Rows from block 3 of the image encoder, named by matrix and row number. Rows with one number belong to one attention dimension. Each number is 128 + 32 x the weight over its row's rms, rounded and kept within 0 to 255. All counts start at 0. Numbers have three digits each. After the name is the row's rms in percent of the matrix's.
# q: attention query, key and value (stacked) (encoder.blocks.3.attn.qkv.weight, 384x128, the q third), inputs 64-127
# k: attention query, key and value (stacked) (encoder.blocks.3.attn.qkv.weight, 384x128, the k third), inputs 64-127
q.24 087:150074141107155075128163138193091126156081086155051099144076129172117088088102184139096101119189074108145128133111141115174128117068175155088167163120098146099159125163102098087124086146164128
q.25 069:120153167148135085180064130126128133089142126104147106091159140126154103106155126092072143113065111166124112125080170125073150144126097083160148173134099087162084114125126169141139137155095174
q.26 085:098212140136162149082069076070180157144177141096190108127082130116099151179150096119146165193162194090096131078113111152141120129159066119131098070170121109132081158128143161160144155121088129
q.27 070:121028107162092099173083161132130088094103135138081149142151110121127083076118133154121115067060050135129159120181137116100151132103136146112168146081116143141158137150103136164108079134121165
q.28 087:136138120154087154103107108124096169114075143167127141182058111145143125131109175124200144102150106068092150152139118093125100127119157141143149141171143101097100115191134116146157092144171155
q.29 093:106144120120133131083059129110145124066134163091189169076194168080132163148166071079083112160096212162118104084115150111110169111168098107132136123085128079121154124110144205141105151162080118
q.30 075:186078138168117109178115193119062131093112106164096127101131136110127063059097158131105110132118099129192129092148141119101122115103154161105164158112154131159212141114098069136118128112116149
q.31 070:090147131129133108146085086126180126166180125056156129136142129123086159155130068089096094161153175177161130146044118134135189148166066115167091120104111094109109117160153150091086170141133066
q.32 120:082109106151141099143109118137133155130136153116175100147091049150146135152158090148103150138137127153078088130104097114105097176128080086178071124150139085134073080131172133072156111159179095
q.33 113:110187135100103119133131058175117127108092149178118164113111079176150074199148168145159167146127136140043096162086076138114110160116127077140088151178166132099091059127147143115202152146149116
q.34 071:065076131130100161122130103083180172147127144108177119171068125130128227116132110054088139126159160115144139128135126158175195072126136134142163106103119085105137165189110126075113112121194179
q.35 072:118130150118167087118122162133132142119156100119123180128178125096136155119105117136052050156122153167190121112104143143054109133153113116129164150044126105127158116129131115105098088132196099
q.36 074:134113115064113118141162109130096182143116137117093168141163155067166125109135144133145079119127097142124132067176110145163104115117135152123124145160097121130116081090108133224167155103054176
q.37 132:122112170148134159126112174110167113107136106126156116103151206122086162085131098087077121141102182125196138138153168143099152073168144188127175108081121162135183183145104128106082129122120148
q.38 073:138124111134087128118127109103179123131109135108123108171050075182168146107096152098155135087152080068077140134139111123162150126056134109174125132164107068114054116154123108104099089144152154
q.39 112:135141102114102146128111097118139111130134162128130100143120102146141087160113174124215174072152123089067150148145117103158110113076145116135091113209115136134101104128143109172142164124119185
q.40 108:142089104185142097177149187192070117196120099100086109158092098121160121087097164170145131132152064156128131079139116080142114181143125079138107171121110130128139107156149108139142119120092170
q.41 103:097178110099119104128154096195101149104111155131138152146156085125153140185156141160135147139136132162050090144078080152142080161182089107129089157173136125087079072122141129121189135122111121
q.42 067:197135098112115116093119127088129113116131151146114104171147109147121095151143156133246173141136082103137130122192148099166053119076141141172100112157147147093110129146098119204105163151140157
q.43 084:104104131162153110101144160149134134128137083121140134115171142142128172073128108129091062135122160141182126109091140167086151110181134141130150145075099158131142135120110112090133112113106084
q.44 096:131176117115099139120181106183107088172114142125150154125113114105175120138092164170182151123115116165102156078137038137168110151117098076095093133188111122154118112099174143135167162077098111
q.45 092:144153095123140080126095124109099165103138131119147152119140076119183121166163125160116141153158120195080091108134099120124115192116091095150066128190162085107079090112180172132179143148109136
q.46 085:100095151138094111167143099110148161113100121117114107157086094166110166119126127113071070104123169113120103121113167183144207103077132124133164106092120090084105128160141150104137074091212114
q.47 090:132098136136172137121110164129132114087148121096137159085144149125103142090157097111083114170129190147177124108105164151054134124178107146119155118068122143164207154131110114114115152118104089
q.48 107:144146160164149142141181171151044145180170087132127130123113094132138118124097135175155163179185092143137108080071093084139121165144104068097096159157133136122103116120164111098146147103104059
q.49 109:142078123164138109128165160146121111187143080150074079221112145151078128027124109124106146087128133094188156101115171147137085134135136185110149126113102162134163157180090071096113090154107145
q.50 081:143083145132142098124156157108113135133111107172112086143133137114136146037129109135107114133135135106182159073159194145130106105091173201119173098132111194081168143117061095162128102139119137
q.51 110:153113152111151093091147178113097135120104095161140128102125140087132112070116136118129115154171153131177149092191147184086088125102122171118167118128143196085179193114061072146117130124132143
q.52 091:122179167152141094147118153105151075148167139100167094077092135132107125168109112158123175152136151150115072122097099137108145161162071081126088093124140126178115106139172155159120185116114091
q.53 126:098165125108148093123121115127124132105164145099193161076140087088145098177173101142105089171172140176104054133114107097082157169134099086163091132151155119146095066074154175147140173143096104
q.54 091:121147122126140125155145100128094148137146132095131175134135099134142104192180123168137096125154141179062041126049086086144144148106109088166076137149128116145075045094150168123149126162135116
q.55 100:102170113126098147159113088176119118146118152123092173144139110167155118189123171146159116113127080150039078164071077109147159132150131085140069157130123104150092031126181160140149146109142101
q.56 103:098199162094146127088069113118164146126154134087204148034141147082134164143177101099102096189126132153090112067116123160105159126189085110107126144150122106142096121069138171199115201119078134
q.57 119:167091112164099158151181161151122127180136097124075106198166151100119154054088158131162138089094078082162183107154130133193097146142169134122138142135107123110133145178141104088122082090135147
q.58 096:195128112137099113111139190110083153132124104158122109094181160083135133064106129100122090145114153112186162081186181150106090133133154154119145150115121167117169176101080073147134123118085210
q.59 093:179113125133108095098158156125113118110109113169096135108121162093148126027088134133152141128119144107178178107224156156128095112113147182110174123143151180118190189122086072147145108136128167
q.60 088:117142150106153167123089156072160135127183162120194149067145150122104175167150077095071084143119207127138110145147135141075203105196075156150096139097087103148154193113143161145102133119114152
q.61 126:134175100080124113114080117135113148060129163125161173061187115101167106168184109135092095158140155160062087118144093140067168127145119110137120165137151124140120059068117153167168140150102132
q.62 102:060144139141113160174103085148171111120107158097144134135139108191125157188149117095108125111086119156057108168055119138174197128143123075134099141132097089137084108149209177116097115137165110
q.63 090:181090132109131117081142137116113150116115120171107117150124152096146139052125148087131132133117128062160189105206165178114086127079146180126179098164122182088182147151074093156153095090119144
q.64 098:140072138166126129168165175140167128144126070099126085179110138130104202087114118118125101078118139091176113158131143153139137122125124134127154138102077130122130173151121079096146050120124131
q.65 138:102125115082162078085142108088128144146150144119170134109090113081168134100170075124099084195146169161140094089129103169098090165107092147183112087163138114137112111102110158133161125147090124
q.66 124:059145128142105108135139106146147133127162133088130147141160084126161157157163133152129138114083137188079085153076097127158111168154068099147063165159114091076063091158166137121171137120076156
q.67 097:161123135135120155123093142083106164126092129177141157099103144101097120128110141093101144135131150079155153125177162119095136067107182146127185114088136120174213158104088108149069117139171144
q.68 147:133125103095057137161152138161103118128066161123088164137122133118169116133083178137164148123113078112116155139166092133166146137060149093134113188184088109113136133140158133135157099069151163
q.69 110:139082144196089144132159179129112113146117118184109109155064137152101106085107158156104156103144144114166134146092127133119138104117158122127157161103088160137167146185128059036109047118173123
q.70 078:102138184146142102118184091175135150178132168124132092198121116163108150109121183149100124110114133133145108145068125168158112132143116115080122124122146139065088112177147122066211101127189084
q.71 097:171099121119099172123119187068100154114083123194146157081089148121082122159099095095125113137125143111174146119147143119086158106124190134156209138126132108179180153106096132135086093094148134
q.72 157:139190178078154109075135095197140113137121143110129145132191128128117113151137142109146134137156107098104130101110157119182131108168166155069136126120168194097114125100112128175136202122098137
q.73 141:142076114174067160195142140137122115109067134125090133142089129176113105133080173163122147075080103136160158183136098118136146125052162114129141172134064138105166142184141120105126062103167116
q.74 081:075114134138114145099170079119177104150134142082112107157083125139081180122134117116164183164120153113101126192130080183155111125100082124120095087182119130035098152176159140153165104120113173
q.75 073:135121134153159074112143128188128128147177126144058098188184120215121083117143173138146102106126090115143146120148117099176085081179119174104152051102176157143161105149121133087133151158169035
q.76 123:135107154190169115204129148127132084153179061107102075104098125135094138138141110140102099109104131130170082103087152076092131111134093139148118104043140127177146118147164153098085137166126101
q.77 092:165097146187105132152125136117173061121110095135102080143119145180076049151103175127164169093103093105125137194133144070148121130068132123129120143106139117167117146164191099111084147159161135
q.78 081:141124136160125171131117154046150101077117123145176140100128196116067127154144121081106123146119200124115145165122175130089168089168132133135179150053087110159162162146102121118108118133112162
q.79 065:187138136170136115141136188091110148138147108130130117064165156089108137108122114144079051150118115131191149097110180139061164126121143140115120107089130130161134132085085115109114160144122104
q.80 062:141214143079153106094117105173139060185157115096110112134170100116114084101115150130185214132116149146133120138090119081149131132132116140126077106164199194119131092127129171134089160135140054
q.81 174:157061139174131155126147183111123095159102101172079106181118161140112135081093163129144126088126103061182165117142155127150121085119179198108184141084103174127180158171091068092091100112170107
q.82 083:093110119043122139107131181120111157088142196083176117122117194118117123134170075059091088153113172126135136144184147153087153098133138179140169144129134166105135193119077142151163096135114160
q.83 098:135142166066172107111100147137100077104097180133161201048133123131115067172090131141086159168139125142116128133164101089112159106137137143118167164120176141200187114077133164178124164099185066
q.84 109:112083149141141087152186126156132099145106024182060122136092137149129092122080164153142122097141099087177146140104120152137130121031169139065185147140147181089160126152094094133108121127160130
q.85 166:069176119097141092116121073158123131115154191084155148090152116103168133168172105142109127169129135176058073111121096119130132156176080092131081137154155104130087080089155195138175177130099114
q.86 116:117102120053115128086156119135137134148108182104126111174155178106135145095115132086146093154159090091137173127187132166141120093130189192093147126160119147108141154138082129187141137122109141
q.87 065:141154136080139146117139169174130098096160189116136179066060108125155125131076134111088188178120141176093116154167116053088162086118099128126129113121126124187145128094109151161087127107136071
q.88 104:068188126083089107096090091128133141099173158093211191092161119087149163188176080122110149185146184158076095106107132140114146127180083086144078138163126064124084116105174175140141164157102114
q.89 068:155113131155139159098151150143082103123124085202155153124153177123091099089162109102134144153148152107101165104139147133113085126142113123108161147109175184098175186127098073059091080145154128
q.90 125:101142138162113131128153124116130174159153081085162092155135123086114224091149128122108125117103163132134161095085130180154135162180081087111085137153112092065093157165166103075140119104103186
q.91 114:154143156128162109116105158127096103069116173144141167042127101149110078180104129155095166147157146154122087155152092038091144146128124129102129151113154158194179145075140162135106167129210068
q.92 102:117110178135214096133151128163123098181175099138111081118033081174089149107105094150087121151142118142158110114148101085138106123119092131099152110121197163183138121115117147106118116111186028
q.93 100:092164147121124085133094095146162180100148122107189121116142089104145162142185101098114132147159154167082085110075156142123149145160089067157096133141121072096069109133176178113126159182122168
q.94 100:158122100138177103126100107144114039116135141170089175120130104181144040178110152161147168128130098159107078146129119091126109126109129128186143123132171138203132059084135170175117140166168044
q.95 100:165112084190176113157089113137112089098146090178117123142123110159116078147146131182157141095102117153129105132079132094093074153103140085181097118097129122177111079133149118133142129158137101
q.96 117:164125155151157143119141187098078160143108094197098141096053119154103094103114136165116115138160135123170170144168099132072083108120129142093170148121157156146172157106110078099120127116177093
q.97 146:208105146171171108110175192133073129174142057163114108155097126120103100062122122136135099150174106101196136084148158121114074131134148176094174129117147162139181145103093078100119140141124124
q.98 076:098070107125102153114129130056147162108086126112122116151148174087140173122116101065141106116140100094145162094196193155115146097065168186148155120142091124094112123149110099188111116102082209
q.99 049:132167115116110083128115124135107171121121111187117177165135076183156099112113077156139199200191113164122100141158123087142092150090090112104130075119179129101115148115147174120151142107140051
q.100 082:125072122081121154150174118198129101110068130170086111164120181136127123096110160114164113074057150120127156160156122165102139101059170175091174124137079161090157138154109119144153152122096154
q.101 096:166105135128126143135163221158040146156108115153120174101121131111125119113109144128098107154172148164162119115114132154068074183148124140101134151095169186143140161094106063116155110117155122
q.102 069:174107095118124079156108175049116174116168095128123149115145114127152065126158105084133123144191089144122071110148190109100086160088125148131134090131146085118117108058129121154136098169118174
q.103 086:116103107091148079111110131114096181109132121120132145103094111137153072133135090126138160212198149198133103087181145093069095177106098141132152086165185097103128123086136172120139129154156083
q.104 109:075187138104094167143082080127147135085113152078167222096170133114136153181159120109097161136103129160084107139075117126156191103133123093147099138128122074132072085122167207140149136105119165
q.105 136:164113181155136115112190188102081129163143091182106080128079121130098091102112120156134096149187130097189152098127141115104100163140134162095172125128156184133172139108093070112145125114136103
q.106 063:108123125106177099155141150143104137158154107118154155054109102142113179111129116179106113159166148160119118130076098159115127128155130128106152175092148147159141122086101140094121155107179048
q.107 075:170135107094164096081088098091126091096177118133146132087119144144116116120110082121107144204178088154136114105195146049127089116133127139140146099153181100155157124114158140125104153178181071
q.108 086:126116105144094142117142087130133104132072122180085089197067153182141101139116188127135114074142111084111142153147126111138096096043172159185183128133125122139134096187099102126119079135168122
q.109 112:077154104093085119128106082165133096103116202108165181080138127145135111153153139133107175141099163177064085186116059132110158123165088082149126130169134123122097094127182176092181138108152090
q.110 088:132140151140110190119155147102143132165160115106119169137181187053114189118118168106138117104081104110124174124111130174184160117183117141112135164115094133115144170136135057113100124107068199
q.111 052:136087120148108101115071154062105151100140102123147141082071140109123077125147098117119134167158150121128142119197183097111052141094122133144101073149127089142100137092121167135147126120196108
q.112 068:100120203097121084124074103163169133113155106055153131139197151099088171165148106063130128078105129105120159141141177143123146113105110194131122097114104114098130149130106134148108132109109170
q.113 134:156161156098131163069164123146104145151090159188095133133146135128103126122094166132172125125188090077120161131159107152172119090136166155064174125154148155075152145123112093145143147114163104
q.114 076:050114122111089186135135111106150147100095164124144150131125181167117181175109172086065136100092179143104136199131141164139179092092139117102126141126077096097152151173137191134161102071111188
q.115 089:193111149169201095140117164126127114140180079140099091088129072156124077112125115171130129112163100087138148095117102084097084186116123118145125114099169156153127086070095086141079178176131083
q.116 087:155138106178185142160096119072163111136173067104154099107092086167123140181131117116155144116125116116094121135092126096161123152124078106141064109166137076175066138139122140128108158165132139
q.117 137:082121090096083136171094083132122164053099156092147148114143133111178135181152135132100125121110112191079082165118102127111183145123106080148129174125081075125112089124152181149143094138117179
q.118 068:171101138181175087170107175161098097142133096149111081102185062092162102131129092226155074144117089124153103101106126030102086198164101116107160162066209126184123097096121125102129157168135092
q.119 078:141113072113141034109176087155114163175099096139077117167157067118179085105160129171176095148150080134136121115109114105152063173140101114139136123167181136142072103123138093135166124151167105
q.120 119:121097116127106144109170115167123118153108132130068123163140115177146139080112158156137128128131072086147160145160102131186105100140184153089161165123152133119142145178139102073134087083222079
q.121 122:120138179118166137048173137148112131191101121188114117172133123176112136092128157177169128114181138090139141126120137165163109083145164160086155099135129167087134147137084098095158127111187107
k.24 091:119079087155060147168163166161110141149090175127074122161100165112175130107098180144124140113064160135134156155180075185104106137119148086140122176128082164110155105156114082114151075077139121
k.25 068:109130136160123140141121183081159122118198077121145122101185159110132122091148067110100118126061192143216144087136174100118156153142108130139175096121134071160136195123155139097076144119117162
k.26 083:127139126147166148082068110076181099154205149148210138152124143141085144133170052052162165155092175092160149149115134111148092099130090164175094066112165103156137161132139152118091119172159109
k.27 065:156087102135147076179117188164112102136128080131066129089119109148156106152113112143084124127090098176154105158122132089115122128139070145106125195146135091134174124111151144152147159102075163
k.28 082:118122122090125138174110111105145147087119088076108074152093141100149186106151147089087056113087116160086111108158162140098131146061157193137129139132057087165097112133078101149108123175053180
k.29 108:123122107127152074096083125087159144101157118095159151117149115122094151093218029099056101130163151150147078122091198107078132094163108149150134119074177092134113138081111181111124143212124106
k.30 087:156123105121113092187131194139107119091095071105077169087139148089162140115099182163108099092121075156161155092149149124127164156114146117129131172124107083126180111110142161163134120106060219
k.31 073:115138114133178128074126116088137155091117120210130081163081098161112118137177127149054150133182165098157108139118155128063108124093132161115154083129143140140111150117087111092122127180159100
k.32 111:077194157095139127089129057123156149159145163122110101127112101187102129203153114119165166131186087110072140144106132097176131119126107123128074090147162134110073088143154150110163157133162093
k.33 119:146171116135140119090127101112115162176110143115135107121114084159160108169124124151162172166182092119084151095158117069151106154122117114102114110182172104136097104135157123120131158138178102
k.34 074:124095076133101105123150150116136130084138091153152168116128188094091131106136125115106110133097167099185164146144139170113108130107145141147139120112074127105159141144097049174108082155067197
k.35 069:155095124119124118166160163147116112107166155106164110109105126098158150134098151179093095176132161181142037136137124163080135176149083116143113158093120120153105123106140156119145114133163081
k.36 112:160185161133123122124138106127116117161103111138100113134119079148112108180081160142187187128167102110097173132078111100179121118114139109073101117156162129099122123134165109124170174118163158
k.37 147:088102157129129135142155142153134094105120114135119105139127205132095151137112156149082118105104184149167099163088141176094153089151120119114155123087079166125152147166103117108124126118097116
k.38 070:169134074085099104111072157126137140082103065142081135098122145080143090153097129114211145108142060097124181124147166091149127113063149196157088172104113138154140129112118079182094136186098177
k.39 112:162146093144111134105085100098142120108075136175107113131125134153111104162093148092172163110142104038099200141141145085135099082083189157138151085138130131149136106127117114166138136143164172
k.40 131:162116098139138145155113188089108077084168114130172130097155151097131107127137105147114098140081163157154109106171175077065119133182116147192130134078109118168152128125118142163093134172049177
k.41 095:174130091109100123094099137110109118116127158155171132110212124084154064154147120138169145151134113145103124102168157045112072153181148114148102112146171130140116106080112117195170174190107135
k.42 067:116144152109079149119109099106159109082103164131126133142145215117108148136167148097155165132101121110111219192142156133154173069104145166148167109180122112113161135121115144179147161144108210
k.43 087:079103172147152094118149128198100130171136096103152167128156134134152186082143158187069115132106133210148061098095096161093152167177071132082143175113098108096127097108129172116159125099135065
k.44 074:119114091107136103069129151060148161118151128111204129117153118108174130160193047134139108197175151130123064112151148077115088158180069149198112104134166115110121120144143114124152143184118132
k.45 089:163157112100104125106132135115092159122114145115142149093122106120184104158186159166168132192173069094040137106161132111160117163163135107113116142175155099131094119099121107174166150131132146
k.46 091:146112079133115171147119169090102116066097151178125137116110124123104084102070124136139134160100173095162143155141129106059114100091180155121172139119098137141179158138121087145112113140153138
k.47 093:075116129111146092134165131154132145147141145096167124132134116095155161087187090158047083165111160171135050128133121191110168155175024102125082145144111132107099142151171169113139127116118124
k.48 094:163134104132159134147089152134111119107109083172112137075126167110144091185106123155098140156137150196128079134134129081030147157072117100157146164144137141166141100089117125161104167155064139
k.49 116:180082113151090085156171136133137111148123094107068066177078116138142114043096128143146130099106123142161124134142124143124078172070129126138113127150109147132119148146126096076124083110118135
k.50 082:099093085103139097191136106160093144134103140067050084128118090094159121097150127149069100099103136198096102140132126168119124180082108151106116123160101095105086126110137156162151129092113153
k.51 102:113088131113127083178154130157122128119117152051088088112105123084158150090130126152084089117108139194129089126136107139110172157082119138129113162154077087160064124128139141124139091088128159
k.52 090:066170158118171141132084137148154076106138150081174116092163134172095162145124104085098136118102122138095106150085131083126192075150158131130156095084113106177123104131129208156116140138140089
k.53 120:115160148087148108106110147105105161106133132141189166095151074144129115171181126135116109173222116136087070115087143080094166147178150142134124136129168118132071079077116159152120152166124126
k.54 098:156162127152145105077104138115108122134124129205156153137130116149130108159162121124190167150189118063110143133125128048119107127157150148124139093131200166104149119112125105128139170166163079
k.55 097:157113136128098139040145144135113160132124138205138155139149150127100128165118139104194170121180130061114172121117137114166060107148146156104121113136158149108144111119127089141127149150158093
k.56 103:145174162124132160088099161112108169115139133117184155102198139118122162146169108104140102156176130107093105100139141119124122112206109137115116137107163076109139148091150118160138206171133148
k.57 123:137064115129075135168153120152131073159117134104071140166103164126147147125055181119144143064055094125150177148136110195166130101072148132130118153152088143125155138172158134119125072097109135
k.58 095:136095093116119119195154143146128118120106083043088075125099120068185141081096163105080105086081104163178156111145134162110145147056123138149126159149081135100129126093123119138122095099069172
k.59 090:120077119111116103216158120133109150128137116063063116129123134117143155083128140139095114065082142158132091152148119169114142143044096097136133159153093095157074131127099123117124075097064131
k.60 086:087187175084142195111096141113118175092134113132193157110216160118084148158168122102121086145183105090102128093114140088117185092214128147065140135116131118124146126107102167161128142140115145
k.61 137:100180137086156128081110144125108198109106135133188152090186110094114123157178125123107101175209118150100106115130153101105135151173137127110151156130170118112086124097075148153147138146122144
k.62 080:133149150124140193067108140132140124136136118164163149133170157134103133176138110107156151161187123083130165104092129152174132115212119125106146082113165116125175120125124110122145141143149073
k.63 092:086087115113102105221138141143132143107107117065059130142098136100176146088106143154100107112070123169153115124148094167136152174065096141139112152151117114135071121135145132104143081100102155
k.64 108:150105140097111114102165129188100162107052182128086160121139112145169084130120197167121139119131093115117145182153105132156148131108189147083167174113151197075146113108118090151181136123152124
k.65 123:118165149094195142099121123105153103158200116099196109104145122102110167126157064099105106186142165157117095091105141129112113142189058132138070069119153103147102135078128174135120203143099134
k.66 124:101172145093185106093148105151123150164181077114166131126105130068146183087162101112106164203141168179121122087126091188110082135130038119108102106193135136139128160107136160097160123099118124
k.67 109:149092113141066163136089168112137138070081190154102121118138128190116087183097175129156109096132121066143116189098162068147146106126202147163163144080120134103147135134110073173115121160131162
k.68 137:093168191155221131124128080116195098186185055122121116129103141167075137138125114100174152113123119086129150112063141126155118106142082126104098045145143129147103147147138149135117171145126115
k.69 117:189070138186099129142124179072159136153137091128111093137058142192078130124083131137133132076093125074172143185140159102135161127082141144137151130072091143152164168165127092069080092131158097
k.70 089:077159142129179132131175061141131106186164109116118079153116138165092129109119160161142172132109121130106136116129084160187120142109089115104085094123125173142085149160176145096178161104105091
k.71 118:135119120126074147145109167092140119038085212132134133110149102173108093172128135115150119090100115079140115194117150064123129090121204163157185124099104123114156125142118133145092109125121118
k.72 141:221100107206157090174128202125080129147152057146109093139135111110135095084103124162141104118115103141201136084136163074100082172113112130146129129099152116144143135131124076130092129147100135
k.73 146:167079126175072124150133147112099142126076121185093119156090104167127104123073172123145139077133103067155181156151144134179125139075164150110204160108119160081157145166116071098116088140166145
k.74 092:097183130129172106104143098139132162162171041113120133151150140067148203040181122124115100168125124164129129051130124193159114138149073107098101116197130131114107120106131133115163134123102161
k.75 075:147115134141132126196127115143131089136086117130050103136133096210142082156070202129146139095121104079107107176118107048200199132102208091107075148128121102151079100180150100141126125134130130
k.76 115:152052039168091071158154163100075174136112117124113101191097108131179094086168105163115108104138090148152121108161145078128085163084130118187148162119124110109140070139126101073163054128144158
k.77 084:127110113180090135165135161107098097135104107211072123173100126159112081142128151169154166077078154108147144130089127116115078155073124130143160125118105154094159136148104097109164072161135128
k.78 080:120104143121119171125106161142131131096082162134103145141152146188105131166145163141092112093139151099167117179075149099085188085154190154141218144067093165111152148109105129097095085140122149
k.79 085:115098141141125141144128179161111086076090148158136103119152104211078094146111165160109106071116106112143077192057147049106180119167192135123157135061122143137147140153108115108114138140165096
k.80 068:124132112139093143127143154118123119155126222147136179094155057157134154163162140138133085151164121115101119137078065109148183082201118105143127185091097127158089084103177150086128092090168052
k.81 161:165072131181070139139128171090126134094096122154102093120060133163119107138060147146122131081113190091189134179145121111085132133046138129141162128126115164113167154165131057127123088126143152
k.82 079:110127128073097152128159118135192095078133193087157151120118135055171140121091120132143083154077195151143105125179119168109165111122103164130130150152121141082141183104100165139145141092118143
k.83 105:135148127086094156131097068091193140077137157117181116091071114078171171157116071110129174160112149162090148156157112157125149124072103109120122124178112071172120169117117162112123104075206129
k.84 107:144077134159136108177140128079140122106139110159074060142068106187083096087107121133106100106129145136141103168105107123033104142058130157156169089107159168132145132159101109099130120157137104
k.85 167:092173124075176111084133085173150140168154121080124161133172123080156146106180103113132143179160066165073128079115137136186100131193111117126090123139138076130089087093150205158139153138113111
k.86 124:113145118084098175122105075145212099051112233086124154113163134077165151148107143091135086103118129116081143145162108151177153106088157149121116145146089108084106136123133190181123117119126136
k.87 067:111123135148081151146090107055155165054103174115155139098066129143193138171165084113103184171100165173121144161111141120086138099088134109137115116145127122173151157103123186125126086106172136
k.88 105:107150113078180116087113090170118109114117202088136160107198149046154156125196109118120120151108101168069095083119128149150113124227116122147093168133143107125107114088145170158138148107081123
k.89 081:086091136081050134106162139086141127087111161152188092132135136152072125110158145139115150155095255094134125160100099141099131113140127127142181089115122161083138150190130105094159143156131102
k.90 138:139140165141185090124173153181066132195140056142123115134191139146113096075166155149109105135151101140167105086099169124125108121205124138098137142078165201114138112117125089127142179151084113
k.91 119:101157121129086176130089072101166167084131157136182122106065109116149147189121100122111180179126190130096135161165099143125135148075091106148125147201119073142128162130165145105127116094182114
k.92 100:157136077143099143189151127132112091113114104118073104145153161130164127148096162117232118059074104116130141134194140121141127126095131133159124151117080138165132125139115115188112120133072175
k.93 090:092197150119179113088100125212120122203166150099158168114168107132133110127168109139111154166171111139098122068092127105175106130199064111094081127140186110143102109119140185138126150121113063
k.94 102:127109120139106139149058121050175167112114104148125090144053090159112143150107125110144174109147138114111141167152158111135133128071151112144127119149103047201125162177150128108095055140199130
k.95 104:167093086173179117130125135098065134178159040150115077173079158151105113099111123138164173138160105134150108098108178068119092154115120126174113090129092098204089111133123094088096082150144133
k.96 123:154074088198124117164118154116098143146114093126104082147052105171135077124062148151148177129125119136138104154155132063086131176053114107150126139148133121159139111158151112086084076171149130
k.97 131:141094092174134077201127151151100125146102085133080080160075094173140092103081147163131136093138104142129085107145162061087105161091134103167131148089093115173124103179149117101092081173098138
k.98 076:087082104104061195126130145106125134027060151151154139138143159115141188140119144111127146122075122113093165134194098187113133129141151127113144192140065119122161137115119154147140128096102204
k.99 055:172096123134168113135137153128147129116085152173115059100082131147126188142067096105105121116183161119167086160156108134090138154085147158138130135134133108145153157146178091136120112186121180
k.100 074:105065097135139115170143101153135073098088149146092105168075111190154108145082154149097153092100127139101094170152122102075103147051168158160145139114120099146183112157168124147133088165176083
k.101 078:158058126129125106136164199137094144186113099154090061171105140152159135043069111130143058104144091114199138100172132078096088161098143146146120137096145180127151120147101082107141097156074115
k.102 072:070138126143122137158075117118137166097092188099100104162110114152126188150124134127107112143098165143092115160131145102082164142101141093136097129089119058164144155134152170098086090128158131
k.103 089:161089101137141149122074133064178119086120139163098079136090115169141106178095132112183157076133124092127136156160105103100119137055129136156131095158139083173145127109135094119084076158164140
k.104 110:110166147078089200075124095126175110119161172115164139102155151084115134131146120098175158152068147101074165109137119165174109108164133143135092078204111123094122161098118138165167177099096139
k.105 134:135073075160136054172151140137090118135113092117088075180080074182147085132081139169127134106134110157142101134112134076063123152074128100163117153118116125161114092185156116091099084175112129
k.106 067:184122087118143120165107107184104117087052130149108116130120140177109104198097153138154135133110093106109064127112121093067164153095120084138104098070170092161118118151115161160096144163084193
k.107 075:158110092125124126129067099036174155035098140144152138134108135135140143173123089132158170126142157148144124142137116112110119147058100124137171099155168084109141139121144089109104120156197101
k.108 096:146093082110087140137119124119121087065077130168097094144106168143152134091109155116172091130122138075148152118177131145083125093073177178158181113147086152135162128143082091151141107089107147
k.109 115:126195193125141136069099090110143117123184153151178164085168131103080125154179081126123163148149187112124134119085096138133114099172083149105118091120235168129118144071127140105142173143169101
k.110 079:086130130121100114108156146215135146118111172057140113150152124104153162094174109140066106149095189200153123107101122160075122147146111109130165191108136167080158104090104120101172107115095145
k.111 062:129169140125120156165073094104179147085052109154125123130113137166099136215089153095184144157170133134098125191154107132135139108085107128136130121182130087148136120187121143139120138162212120
k.112 077:128155135133155132137093081117139130111135087153138112101099139130094094169149103108160139129135188113113110128079186101113170105125120146127145067122186171137117103110092147196071142206106166
k.113 120:130089123174099132115138114114124123142092145191068084162065136178128117111048163133168182093084115064149181173116133134132113104088156135126138129112070161125147152197130048081107104107175106
k.114 067:126147138121124186134127135099126149202151097164144123117137171097119167065116120108182132122136096098140238125172138144175121103157122151121115130107104105111167183125139100175074121097139169
k.115 088:152142145126147041145110136126123128103174127123153116104075102159129100168180081156082107180134169146127082137121113105072115173104087135146138103123138154168133089108139117166139135193096130
k.116 092:147150125178229090160127137155123091164182095090127108080139096113115126109122095159082102167178121170144095068161100075100128162171102118130098154119197159159120139121124129131128171135097082
k.117 123:162109090169156065163134142141092083132125092142119093124131120167130075098127146157147148130153106164164060135082154051081075188134107125152117136097151143163125081114128123129126164186054107
k.118 070:159093105164196065122124166153073159156181098099154141133143115135142096102166084142126132156151094132170076079126174098123088170149120122163086119135143162121114107114100102160127154198049145
k.119 080:087173107156116089126163106141087129084128197149121139136113089136158117174158163182174176118132148149070096126129065158104083195142091068130081131155129132131099094113167142106193170129126106
k.120 102:083098106133067161095144130129111124122073182131111140183148123131143140086155152112105160111093108081127164189160150176171106105112173139134154153119080105091113160188123099073146059091208098
k.121 136:106101112171066140138125098118136126108085168179101134176045105188122085157099164155148216082092129094103145197112116140137117116069124088129138145127102137135132146168158078038135085109202099